{
  "arch": "transformer_decoder",
  "model": "autoregressive pixel model",
  "dataset": "numbers of one to four digits printed on busy colour backdrops",
  "train_examples": 147500,
  "image_size": 16,
  "horizontal_flip": false,
  "levels_per_channel": 6,
  "vocab_size": 217,
  "width": 384,
  "layers": 6,
  "norm": "layernorm",
  "norm_position": "sandwich",
  "activation": "gelu",
  "mlp_ratio": 4,
  "head_dim": 32,
  "fused_qkv": false,
  "bias": "all",
  "qk_norm": false,
  "parallel_block": false,
  "inner_norm": false,
  "drop_path": 0.05,
  "kv_group_size": 2,
  "positions": "learned",
  "tie_embeddings": true,
  "init": "torch_default",
  "optimizer": "cautious_adamw",
  "lr": 0.00099,
  "beta1": 0.9,
  "beta2": 0.99,
  "eps": 1e-10,
  "cautious_weight_decay": true,
  "steps": 15500,
  "batch_size": 64,
  "epochs": 6.7,
  "lr_schedule": "cosine",
  "final_lr_fraction": 0.05,
  "warmup_steps": 310,
  "weight_decay": 0.1
}
Rows from block 3 of a small autoregressive pixel model, named by matrix and row number. Rows with one number belong to one neuron. Each number is 200 + 30 x the weight over its row's rms, rounded and kept within 0 to 999. All counts start at 0. After the name is the row's rms in percent of the matrix's.
After each neuron's rows are labels from the 100 images, of 14976, where the neuron reaches its highest value: "top examples" is what is common among them. Only what is clearly more common there than usual is listed. The data: numbers of one to four digits printed on busy colour backdrops. In brackets: how many of the 100.
# fc1: MLP up (model.blocks.3.mlp.fc1.weight, 1536x384), inputs 0-38
# fc2: MLP down (model.blocks.3.mlp.fc2.weight, 384x1536, transposed), outputs 0-38

fc1.74,095,196,207,191,229,247,208,159,201,199,148,206,230,236,183,209,215,218,225,158,211,184,225,167,213,223,192,181,196,228,222,197,208,139,213,183,211,208,232,199
fc2.74,101,211,220,197,211,174,183,244,259,203,174,160,168,180,219,196,202,217,238,237,243,173,139,236,223,196,198,219,180,162,186,197,193,146,200,188,167,228,191,248
top examples: purple ink (39); first digit: 4 (31)

fc1.16,110,267,154,187,198,145,187,194,200,219,222,255,182,223,196,177,162,226,177,175,194,181,201,196,172,216,191,204,212,177,177,206,217,204,173,219,212,175,201,205
fc2.16,103,149,175,246,207,181,205,162,129,216,250,206,237,234,228,206,178,201,165,175,185,233,204,199,198,223,251,170,165,212,205,279,273,234,176,166,150,174,222,208
top examples: teal ink (31)

fc1.15,091,224,92,165,184,222,208,168,268,247,200,181,152,178,183,177,162,248,195,226,227,162,157,203,227,196,155,190,219,169,180,249,181,220,203,192,184,172,228,196
fc2.15,085,174,219,244,181,262,195,169,239,229,180,143,207,150,231,253,215,206,193,207,195,203,188,88,233,175,188,232,194,199,171,109,192,174,177,195,187,218,192,181
top examples: red ink (45); brown ink (28)

fc1.310,101,188,192,175,202,202,209,222,206,219,171,210,194,209,226,202,232,151,192,242,226,199,181,228,204,210,138,204,211,194,227,182,218,237,187,229,229,181,214,222
fc2.310,102,213,206,204,256,201,216,205,211,188,198,227,195,187,235,216,265,172,200,215,159,198,176,157,251,174,172,226,187,161,206,187,243,174,206,232,158,171,202,214
top examples: pink ink (58)

fc1.473,100,247,218,188,246,237,182,177,168,240,203,250,196,177,166,224,182,223,157,148,195,202,202,204,207,247,204,188,228,202,211,280,293,235,199,250,247,226,140,163
fc2.473,093,252,187,224,182,203,192,144,271,223,200,185,214,151,203,160,192,217,271,197,172,282,249,179,167,174,222,203,195,241,246,190,65,253,281,161,209,166,229,155
top examples: bold (96); yellow ink (85); length: one (61)

fc1.441,082,246,146,192,181,195,252,206,223,227,216,209,222,166,190,235,205,174,167,230,208,218,141,254,188,168,229,197,226,233,240,196,166,235,227,206,153,207,203,213
fc2.441,063,224,197,205,177,188,208,176,215,182,204,169,233,166,244,184,211,196,180,236,223,192,200,214,233,178,232,261,182,196,203,203,6,182,175,218,96,207,237,190
top examples: on a plate (84)

fc1.152,103,247,175,209,190,198,185,212,247,171,185,143,214,183,162,225,224,182,186,171,170,186,191,202,194,260,159,233,181,174,180,225,227,179,224,150,228,167,231,189
fc2.152,113,250,221,247,202,192,178,205,163,178,131,192,223,176,151,161,188,264,213,212,192,231,225,201,229,229,228,173,195,201,219,178,224,240,162,190,196,128,205,231
top examples: purple ink (58)

fc1.220,106,253,144,178,207,207,223,210,157,272,197,222,212,220,191,188,201,272,147,156,177,194,199,187,183,238,227,191,234,183,200,267,267,169,195,198,201,199,192,158
fc2.220,114,208,171,219,202,202,200,206,180,149,202,157,167,190,226,219,207,217,220,191,170,218,226,193,155,147,171,167,173,191,216,225,167,219,216,184,175,200,223,182
top examples: on a plate (85); green ink (30)

fc1.532,088,192,202,162,217,206,227,204,209,207,195,162,220,207,161,202,181,213,221,202,234,203,159,112,163,185,154,185,227,217,229,203,204,167,203,190,188,183,195,227
fc2.532,061,217,196,214,186,200,215,165,202,211,184,206,232,185,239,210,208,146,196,191,189,195,271,172,200,181,199,155,192,231,174,188,119,235,208,185,142,229,247,192
top examples: purple ink (34); green ink (25)

fc1.527,091,226,176,124,214,235,230,203,190,252,156,215,188,219,160,231,199,201,187,161,179,160,194,206,156,259,158,172,204,196,238,248,282,156,220,187,270,211,137,214
fc2.527,077,202,196,253,225,151,198,203,163,178,141,223,157,205,180,177,200,132,212,196,215,241,184,165,225,226,191,153,252,151,220,244,206,210,228,210,193,201,171,230
top examples: bold (98); length: one (66); blue ink (58)

fc1.329,110,250,136,202,206,227,208,197,173,195,161,177,229,188,214,223,177,193,204,120,191,186,213,217,198,222,216,150,215,217,270,175,208,214,219,189,198,147,195,207
fc2.329,133,218,202,221,196,192,230,228,247,231,174,216,162,174,137,276,183,226,239,276,238,155,169,185,255,224,137,205,201,217,123,208,204,169,171,191,223,185,163,194
top examples: purple ink (25)

fc1.47,096,238,213,164,178,266,207,219,218,196,192,191,188,192,123,214,151,209,240,183,203,161,177,221,194,182,161,229,217,164,177,202,243,215,243,192,215,172,168,154
fc2.47,099,156,219,243,191,115,149,169,203,206,200,235,180,145,243,147,178,236,218,224,199,199,205,182,191,173,246,226,150,239,218,176,221,250,158,173,218,204,178,248
top examples: red ink (73); on a plate (67)

fc1.214,086,243,179,220,214,219,208,199,193,233,222,192,206,243,172,215,149,193,246,188,221,201,114,178,167,177,122,179,167,173,233,206,201,194,179,228,225,178,186,238
fc2.214,095,139,184,149,209,180,179,192,198,215,256,243,147,189,221,217,152,182,270,236,235,191,200,218,162,139,189,205,195,181,238,218,160,211,193,183,206,268,205,181
top examples: on a plate (78); length: one (55); red ink (33)

fc1.362,098,188,183,169,191,250,171,189,196,243,190,239,217,189,200,202,153,218,197,157,197,175,155,140,211,197,178,167,191,189,243,260,214,183,217,197,203,172,178,187
fc2.362,105,242,215,166,145,205,208,156,104,241,247,189,202,219,181,238,225,167,171,189,165,201,224,190,169,202,197,217,146,239,220,227,171,196,190,191,216,190,197,179
top examples: red ink (42)

fc1.614,098,240,164,185,197,228,228,163,145,231,173,163,187,173,207,238,114,239,234,186,139,217,163,231,157,216,171,222,233,153,173,242,197,175,190,229,179,211,222,227
fc2.614,093,175,205,175,192,217,251,180,218,201,175,121,235,184,205,198,119,249,232,262,274,214,180,211,215,272,155,185,245,168,187,210,190,165,131,230,192,254,196,182
top examples: pink ink (49)

fc1.667,114,209,190,161,214,228,222,228,250,182,169,202,162,208,180,215,213,120,184,197,229,165,220,187,214,205,136,211,211,143,225,193,236,146,259,244,213,189,184,192
fc2.667,117,211,229,197,227,218,142,151,192,135,209,218,236,184,211,185,202,160,195,175,174,228,240,211,192,180,193,235,231,179,206,239,187,162,244,248,192,178,222,185
top examples: purple ink (77)

fc1.322,102,231,163,199,257,160,201,175,196,199,211,200,214,176,205,221,157,201,193,223,190,154,218,176,163,218,225,166,193,206,230,245,243,184,207,178,212,197,212,199
fc2.322,108,158,233,161,187,176,212,237,183,148,188,216,247,221,181,140,246,156,194,156,234,183,169,167,185,230,211,210,222,160,177,213,226,238,160,206,240,255,221,252
top examples: bold (84); length: one (55); teal ink (50)

fc1.636,106,200,216,210,182,197,196,215,185,223,189,270,223,164,204,189,179,253,219,146,195,208,238,208,200,209,204,189,208,231,190,202,206,221,214,172,220,169,197,213
fc2.636,109,243,226,228,180,157,237,176,173,243,249,166,185,218,240,165,200,171,181,160,139,247,200,160,253,189,279,236,175,197,142,218,201,193,207,206,157,157,187,219
top examples: bold (80); green ink (70)

fc1.212,108,241,176,167,195,195,168,202,207,252,191,230,198,174,203,186,206,210,150,164,182,161,210,213,227,234,186,171,252,209,223,237,234,163,226,203,239,176,213,201
fc2.212,116,173,237,190,194,196,213,171,219,219,224,175,218,169,199,125,228,281,132,193,214,220,215,188,171,203,194,155,241,226,186,194,220,238,212,230,200,202,161,180
top examples: bold (76); blue ink (67); on a plate (65); length: one (52)

fc1.652,100,240,153,186,222,200,226,251,156,170,179,164,236,207,170,198,196,196,192,210,238,202,180,216,209,249,156,211,198,225,225,227,202,170,181,220,204,184,174,168
fc2.652,116,177,172,210,158,156,194,178,223,196,204,236,206,198,192,158,249,213,198,248,199,197,226,248,192,204,240,171,186,227,192,257,202,213,219,147,204,214,189,247
top examples: pink ink (43); red ink (32)

fc1.197,085,197,178,201,204,222,227,217,155,144,220,176,192,272,208,230,189,185,182,162,207,206,164,179,183,213,221,194,218,124,182,193,257,249,227,248,215,156,171,144
fc2.197,090,197,195,229,238,213,185,173,222,164,187,199,190,167,229,186,147,199,197,199,204,186,221,218,195,190,190,137,212,216,210,232,235,177,158,246,225,188,246,217
top examples: on a plate (81); brown ink (36)

fc1.672,098,215,199,161,202,267,267,239,182,187,200,185,216,253,198,235,213,122,159,174,224,192,142,182,158,197,159,253,171,186,218,179,199,212,197,188,228,198,184,212
fc2.672,112,172,189,190,201,180,221,280,155,180,161,178,220,217,186,203,259,211,177,157,200,195,201,197,188,181,209,154,182,217,173,186,175,204,205,150,210,184,224,204
top examples: purple ink (50); orange ink (44)

fc1.360,108,183,209,180,216,191,268,208,149,209,178,156,188,187,192,210,224,217,209,201,204,235,183,196,169,215,236,201,266,185,186,195,205,205,229,183,208,234,209,193
fc2.360,105,184,217,218,184,239,239,203,187,171,190,183,197,203,169,181,237,208,187,146,248,249,223,203,199,160,214,128,208,192,191,174,213,204,188,185,235,225,247,213
top examples: purple ink (84); on a plate (71)

fc1.267,102,270,183,206,210,198,189,198,201,269,209,203,184,179,177,256,200,196,196,180,152,194,242,227,179,224,177,174,192,217,208,238,245,184,219,177,265,211,170,176
fc2.267,106,177,253,215,209,205,224,199,228,166,165,186,224,183,233,184,274,191,229,229,239,194,182,136,213,189,218,167,176,212,142,170,166,232,186,198,165,196,215,217
top examples: bold (86); teal ink (70)

fc1.521,098,194,206,162,220,206,211,180,218,245,200,219,109,138,215,237,206,198,168,232,287,154,225,192,226,207,217,233,194,228,178,164,211,218,213,202,221,139,188,205
fc2.521,092,183,215,192,221,212,210,186,192,229,221,248,230,160,183,205,178,197,172,176,193,175,275,229,210,210,192,194,163,220,202,90,199,170,242,234,261,165,183,196
top examples: blue ink (100)

fc1.296,108,205,195,168,181,221,236,157,237,192,174,157,164,202,197,238,238,185,206,240,261,198,181,232,182,232,149,186,177,258,236,234,245,255,191,230,219,176,212,195
fc2.296,106,198,209,170,198,197,218,169,214,210,248,171,205,178,238,205,194,174,192,303,197,148,147,215,244,203,181,198,158,166,270,163,177,200,220,230,189,128,189,193
top examples: pink ink (89); bold (83)

fc1.404,103,248,166,201,200,256,173,185,169,167,217,225,206,224,167,210,172,180,172,136,173,223,183,239,213,204,194,214,242,211,204,235,226,213,239,213,201,192,207,188
fc2.404,122,215,220,216,206,218,246,229,165,156,191,190,221,192,239,177,241,261,126,157,200,205,204,233,225,221,200,191,193,241,193,226,208,145,193,234,211,184,204,196
top examples: pink ink (35)

fc1.261,114,191,210,174,184,192,217,258,166,212,229,246,243,170,215,179,226,144,200,242,179,194,247,211,187,214,210,200,208,183,205,205,188,154,218,220,222,172,174,216
fc2.261,131,164,201,226,209,220,194,147,185,229,198,135,145,247,219,211,233,247,200,167,189,202,147,252,180,146,214,188,192,202,207,194,84,202,218,177,176,230,200,172
top examples: on a plate (100)

fc1.348,103,164,249,152,210,214,174,205,215,194,162,258,159,243,181,228,213,208,146,203,231,205,186,239,184,211,195,189,185,237,225,194,222,236,193,243,204,203,194,193
fc2.348,120,249,171,237,223,191,161,155,175,185,223,213,187,218,171,163,191,233,256,198,160,197,181,221,185,163,204,210,225,164,215,196,213,227,172,162,255,192,236,201
top examples: bold (74); length: two (51); blue ink (44)

fc1.483,110,236,211,221,189,156,176,201,208,220,236,127,135,175,184,248,188,219,201,224,221,144,182,182,179,185,188,202,170,213,217,192,214,239,215,189,182,108,181,183
fc2.483,106,166,190,279,215,178,151,212,181,183,192,147,207,169,217,206,199,185,173,239,217,151,221,249,202,203,199,177,157,203,186,170,255,205,250,187,205,226,249,189
top examples: on a plate (99)

fc1.437,111,226,197,154,264,218,155,181,182,184,190,238,175,158,151,234,199,201,201,147,194,118,233,191,224,261,213,203,186,199,192,184,208,168,248,192,237,159,156,162
fc2.437,109,130,191,199,156,211,253,229,240,192,233,252,225,205,155,195,188,230,163,165,168,195,215,184,166,212,156,143,202,180,232,180,249,189,214,248,244,169,173,214
top examples: blue ink (100)

fc1.195,113,310,190,206,263,203,184,196,209,232,181,203,157,170,136,181,125,237,148,152,170,194,227,219,182,228,184,210,220,215,237,256,241,161,220,152,208,204,171,177
fc2.195,123,191,211,175,195,189,228,238,144,168,231,185,234,286,211,186,209,188,185,175,219,231,209,207,192,233,262,210,220,207,116,224,164,173,217,215,157,204,208,246
top examples: bold (94); length: one (57); red ink (55)

fc1.281,093,168,177,194,219,175,184,209,240,220,214,235,192,206,207,214,226,227,202,201,248,140,193,218,273,207,206,227,196,236,243,197,197,206,163,132,191,150,240,214
fc2.281,078,178,145,196,212,218,158,187,231,184,182,230,233,214,161,207,221,197,218,153,152,203,170,181,188,210,149,196,130,222,248,220,177,207,157,181,224,144,224,179
top examples: green ink (55)

fc1.414,087,191,140,207,209,209,257,220,169,188,214,163,242,182,183,234,152,205,219,166,206,216,205,250,155,170,191,234,224,178,209,221,208,197,219,227,167,147,187,183
fc2.414,070,215,202,190,176,161,177,227,233,185,185,177,225,131,212,216,205,152,148,189,188,206,226,180,223,175,274,239,211,196,221,34,159,235,220,166,161,150,247,167
top examples: red ink (31); purple ink (27)

fc1.662,084,182,227,209,208,206,206,256,189,211,238,202,214,243,199,218,159,202,167,190,258,179,201,163,223,172,216,196,142,219,219,206,207,200,246,193,188,220,225,163
fc2.662,070,230,144,136,216,201,194,192,193,225,243,193,203,195,190,234,183,108,170,229,154,199,199,225,177,212,303,208,234,256,255,93,254,236,230,162,186,185,202,197
top examples: purple ink (57)

fc1.469,104,234,197,139,230,223,188,192,177,181,190,209,146,235,207,253,167,176,186,191,223,192,208,190,178,215,199,197,215,193,238,241,221,226,197,213,214,190,163,200
fc2.469,081,191,178,190,208,153,231,213,174,158,169,241,248,157,191,194,123,240,237,168,215,197,217,200,209,167,159,198,218,214,211,215,182,206,189,203,213,203,224,255
top examples: on a plate (72); white ink (63); length: one (52); grey ink (31)

fc1.193,101,211,158,203,204,119,243,162,242,218,164,169,169,168,170,225,219,170,183,212,180,182,181,173,179,209,161,166,253,249,249,177,216,176,266,177,211,145,214,162
fc2.193,109,235,259,229,195,193,176,166,133,197,203,236,194,186,250,216,158,219,199,187,224,185,204,199,196,121,217,192,200,165,177,210,198,216,202,209,218,221,253,197
top examples: purple ink (38)

fc1.718,113,197,207,153,238,164,234,215,234,231,155,278,153,220,195,185,254,204,200,156,193,214,218,192,209,219,203,215,160,227,185,207,205,254,224,163,243,128,192,177
fc2.718,136,195,190,215,176,223,241,301,190,170,197,221,190,189,200,203,194,234,174,218,226,182,182,195,227,178,173,193,163,185,194,168,184,173,184,239,208,171,203,197
top examples: blue ink (46); green ink (39)

fc1.577,101,172,203,185,155,219,235,186,176,254,225,141,253,236,188,165,201,174,166,218,231,207,191,202,198,243,177,168,215,186,253,215,225,136,205,201,209,180,151,219
fc2.577,096,149,198,216,184,171,245,171,233,241,207,177,229,232,183,147,276,212,175,252,180,212,145,273,189,195,235,169,170,205,199,161,134,171,209,195,202,182,213,198
top examples: teal ink (47)

fc1.294,113,252,179,170,220,214,158,234,183,196,187,217,244,194,173,184,163,249,191,155,209,247,186,221,205,194,172,192,197,215,242,212,203,143,209,234,201,189,200,181
fc2.294,121,224,183,222,209,191,206,189,211,176,157,179,147,222,186,260,198,158,264,232,221,211,208,195,169,186,194,193,229,194,163,256,222,206,230,228,199,203,212,229
top examples: bold (78); length: one (53); red ink (48)

fc1.309,113,230,224,177,243,238,222,186,225,241,158,214,151,232,175,222,174,206,204,218,154,181,170,247,169,210,172,195,197,195,226,222,226,140,180,236,220,193,211,196
fc2.309,136,193,249,202,139,202,262,185,202,245,209,162,192,212,241,196,244,252,187,177,207,166,192,238,215,214,209,160,194,187,217,205,194,184,206,208,224,174,183,207
top examples: bold (85); pink ink (78)

fc1.60,101,231,189,135,206,262,230,202,234,256,196,222,217,166,165,270,186,200,191,180,136,181,176,194,171,244,162,219,218,225,261,222,269,135,192,180,235,197,202,168
fc2.60,103,193,237,207,168,153,208,194,221,210,197,188,236,214,232,206,227,192,208,173,173,212,210,230,221,214,206,145,203,237,141,206,142,193,173,180,174,199,199,222
top examples: bold (80); purple ink (42); orange ink (32)

fc1.410,097,192,141,172,207,188,146,203,184,172,167,175,167,224,125,186,222,204,237,191,221,222,199,198,161,258,141,180,169,183,210,202,237,198,215,170,280,184,159,185
fc2.410,104,205,156,221,238,209,191,191,224,246,181,199,211,153,200,167,222,221,238,223,209,163,167,169,252,146,134,163,210,179,255,211,170,175,169,162,161,174,247,209
top examples: bold (79); purple ink (46); red ink (35)

fc1.558,107,172,178,152,216,238,203,201,203,183,153,184,197,202,154,232,165,178,152,176,164,205,158,173,173,238,141,108,257,133,231,201,241,145,265,290,216,177,77,160
fc2.558,114,179,245,186,219,226,229,206,198,202,212,235,162,230,234,157,193,191,193,195,236,157,172,206,155,197,191,188,198,225,311,174,242,193,178,200,200,241,188,194
top examples: red ink (100); on a plate (85); bold (74)

fc1.608,093,194,164,205,220,195,227,213,189,197,199,200,256,215,167,230,220,157,160,116,162,199,171,199,228,237,201,207,211,188,203,232,221,211,220,176,234,169,127,210
fc2.608,094,205,198,214,203,214,181,226,182,185,167,150,223,196,136,202,199,229,193,171,188,166,181,160,221,200,199,203,221,197,225,214,235,235,173,135,218,171,136,246
top examples: on a plate (98)

fc1.493,096,207,168,168,171,211,185,212,266,219,184,205,169,189,204,149,174,229,232,231,213,188,155,236,185,211,168,226,188,201,245,182,199,192,236,174,187,217,172,169
fc2.493,085,172,198,227,179,269,192,202,187,215,128,207,207,234,187,239,241,188,209,223,238,182,187,217,240,212,245,241,184,198,230,52,231,187,231,234,169,233,199,210
top examples: on a plate (83); blue ink (29)

fc1.208,097,162,164,167,157,203,252,213,190,274,191,239,200,234,168,199,180,159,168,236,241,192,155,175,196,191,225,172,240,232,215,252,199,226,207,171,213,226,190,210
fc2.208,105,184,183,217,134,254,163,172,216,192,186,190,190,170,150,225,196,207,234,241,202,233,151,196,226,207,170,199,205,165,214,217,220,210,204,205,206,224,196,252
top examples: bold (77); yellow ink (39)

fc1.219,081,202,226,172,176,143,190,171,226,193,194,248,174,177,239,169,229,220,231,217,217,179,226,174,230,213,208,200,198,204,208,224,217,179,187,182,210,196,216,206
fc2.219,071,186,183,213,218,183,175,269,202,200,202,214,203,161,266,228,200,181,224,222,195,167,236,171,212,213,228,211,198,224,217,155,241,211,234,242,107,258,198,247
top examples: bold (81); green ink (64); blue ink (29)

fc1.126,102,189,201,175,226,173,237,204,173,173,192,211,231,193,192,211,206,186,211,203,203,202,198,170,178,209,238,207,201,181,213,187,215,231,216,183,206,156,168,209
fc2.126,105,145,189,246,172,252,216,174,201,198,232,225,207,161,217,151,188,219,202,191,203,150,229,154,219,208,193,181,186,259,209,208,232,160,164,211,190,230,211,219
top examples: on a plate (71); teal ink (27)

fc1.249,109,215,193,160,182,237,220,255,196,194,211,229,195,221,161,230,165,192,161,129,233,195,220,178,192,175,145,267,208,208,241,201,215,165,209,219,196,187,201,205
fc2.249,107,183,204,231,188,229,200,208,194,203,193,197,134,204,265,196,175,167,210,253,181,160,158,250,220,173,182,243,152,202,165,244,205,138,197,239,224,232,206,179
top examples: purple ink (74)

fc1.17,093,251,165,191,207,218,193,235,182,214,167,196,253,167,172,216,183,233,227,168,179,225,231,209,215,258,198,254,185,199,226,221,239,152,212,184,217,218,185,161
fc2.17,094,192,217,187,182,201,206,163,155,197,204,230,149,221,202,228,160,150,233,224,242,206,170,122,165,204,188,169,184,223,195,233,289,218,148,178,180,180,154,238
top examples: red ink (69); teal ink (26)

fc1.496,096,234,148,157,210,258,232,222,188,251,161,157,203,186,161,237,208,222,216,242,201,210,166,205,204,238,199,200,284,190,194,231,220,173,194,185,194,186,198,221
fc2.496,092,242,176,182,178,223,240,209,198,232,203,151,181,212,191,249,204,199,224,247,224,197,197,209,214,259,208,200,182,223,196,146,302,193,254,251,238,196,234,187
top examples: on a plate (90); purple ink (49)

fc1.222,086,191,172,233,246,190,277,227,150,139,217,167,204,233,202,166,165,197,199,144,164,167,177,164,200,239,219,185,210,197,236,179,210,188,242,178,226,166,205,222
fc2.222,084,133,194,226,241,205,185,215,206,146,186,240,210,165,276,168,180,143,182,191,158,201,213,215,198,176,187,223,208,236,224,200,185,196,193,213,174,204,233,225
top examples: on a plate (70); purple ink (27)

fc1.762,106,218,144,179,206,159,196,217,180,245,231,154,240,198,169,224,187,242,219,222,176,201,183,228,172,202,189,173,244,181,218,215,180,208,191,247,191,214,179,232
fc2.762,096,167,218,242,210,165,300,155,215,210,228,137,190,194,229,141,195,229,199,275,215,164,143,240,223,177,195,222,218,171,226,218,73,159,226,233,255,213,230,215
top examples: pink ink (78); length: one (50)

fc1.137,108,210,221,202,214,208,220,196,152,180,209,183,257,239,212,194,179,218,201,170,203,200,217,221,190,241,150,181,195,199,223,221,233,168,229,232,230,220,195,198
fc2.137,108,174,170,204,187,141,199,209,161,217,235,209,227,236,143,197,250,169,192,211,223,268,173,227,168,204,208,199,194,224,221,236,186,260,212,239,203,164,170,209
top examples: bold (75); length: two (60); green ink (35); brown ink (26)

fc1.600,104,202,173,150,225,208,143,205,183,204,186,259,226,251,177,205,177,178,197,205,179,217,189,159,211,202,173,248,170,184,230,230,215,198,170,181,192,169,207,214
fc2.600,098,139,233,279,179,246,241,182,215,172,233,249,216,198,175,154,214,195,199,201,181,163,198,239,245,182,178,211,215,195,193,221,186,186,231,204,213,181,192,171
top examples: red ink (52); green ink (27)

fc1.7,099,235,163,212,211,196,222,185,190,192,215,172,216,244,160,177,193,219,201,159,200,180,232,280,138,243,154,183,175,157,206,197,232,203,213,206,265,175,202,193
fc2.7,093,188,188,223,228,156,186,206,193,162,221,236,215,207,221,225,188,179,210,219,257,225,206,211,213,179,174,164,214,147,221,220,192,229,207,268,145,179,226,240
top examples: on a plate (78); red ink (32)

fc1.537,090,220,195,193,169,234,201,178,218,189,172,224,194,238,236,226,202,202,203,176,137,210,190,210,200,252,192,191,227,202,159,207,218,117,183,179,204,231,212,212
fc2.537,084,193,163,215,192,229,215,175,220,242,150,161,214,246,206,258,230,243,178,223,222,183,221,191,211,234,197,189,214,211,250,177,206,116,222,217,189,233,246,201
top examples: on a plate (76); purple ink (34)

fc1.31,105,231,175,219,158,207,196,234,228,195,195,168,180,171,117,242,222,197,178,204,193,201,194,194,178,206,221,180,223,228,250,219,205,183,211,155,205,211,225,195
fc2.31,107,230,218,208,202,221,214,193,190,230,230,193,225,204,171,145,198,195,251,179,217,234,198,207,182,167,188,197,209,187,165,197,174,207,174,211,245,273,232,208
top examples: purple ink (92)

fc1.541,112,239,206,173,234,247,211,266,184,233,193,209,171,219,187,219,176,167,187,226,156,193,159,183,219,197,196,257,149,214,216,201,222,159,199,182,189,198,184,147
fc2.541,105,253,210,189,208,187,209,252,209,209,198,201,148,231,144,235,154,212,175,214,202,216,133,196,196,175,234,230,166,193,213,262,171,222,193,191,104,171,233,214
top examples: on a plate (100)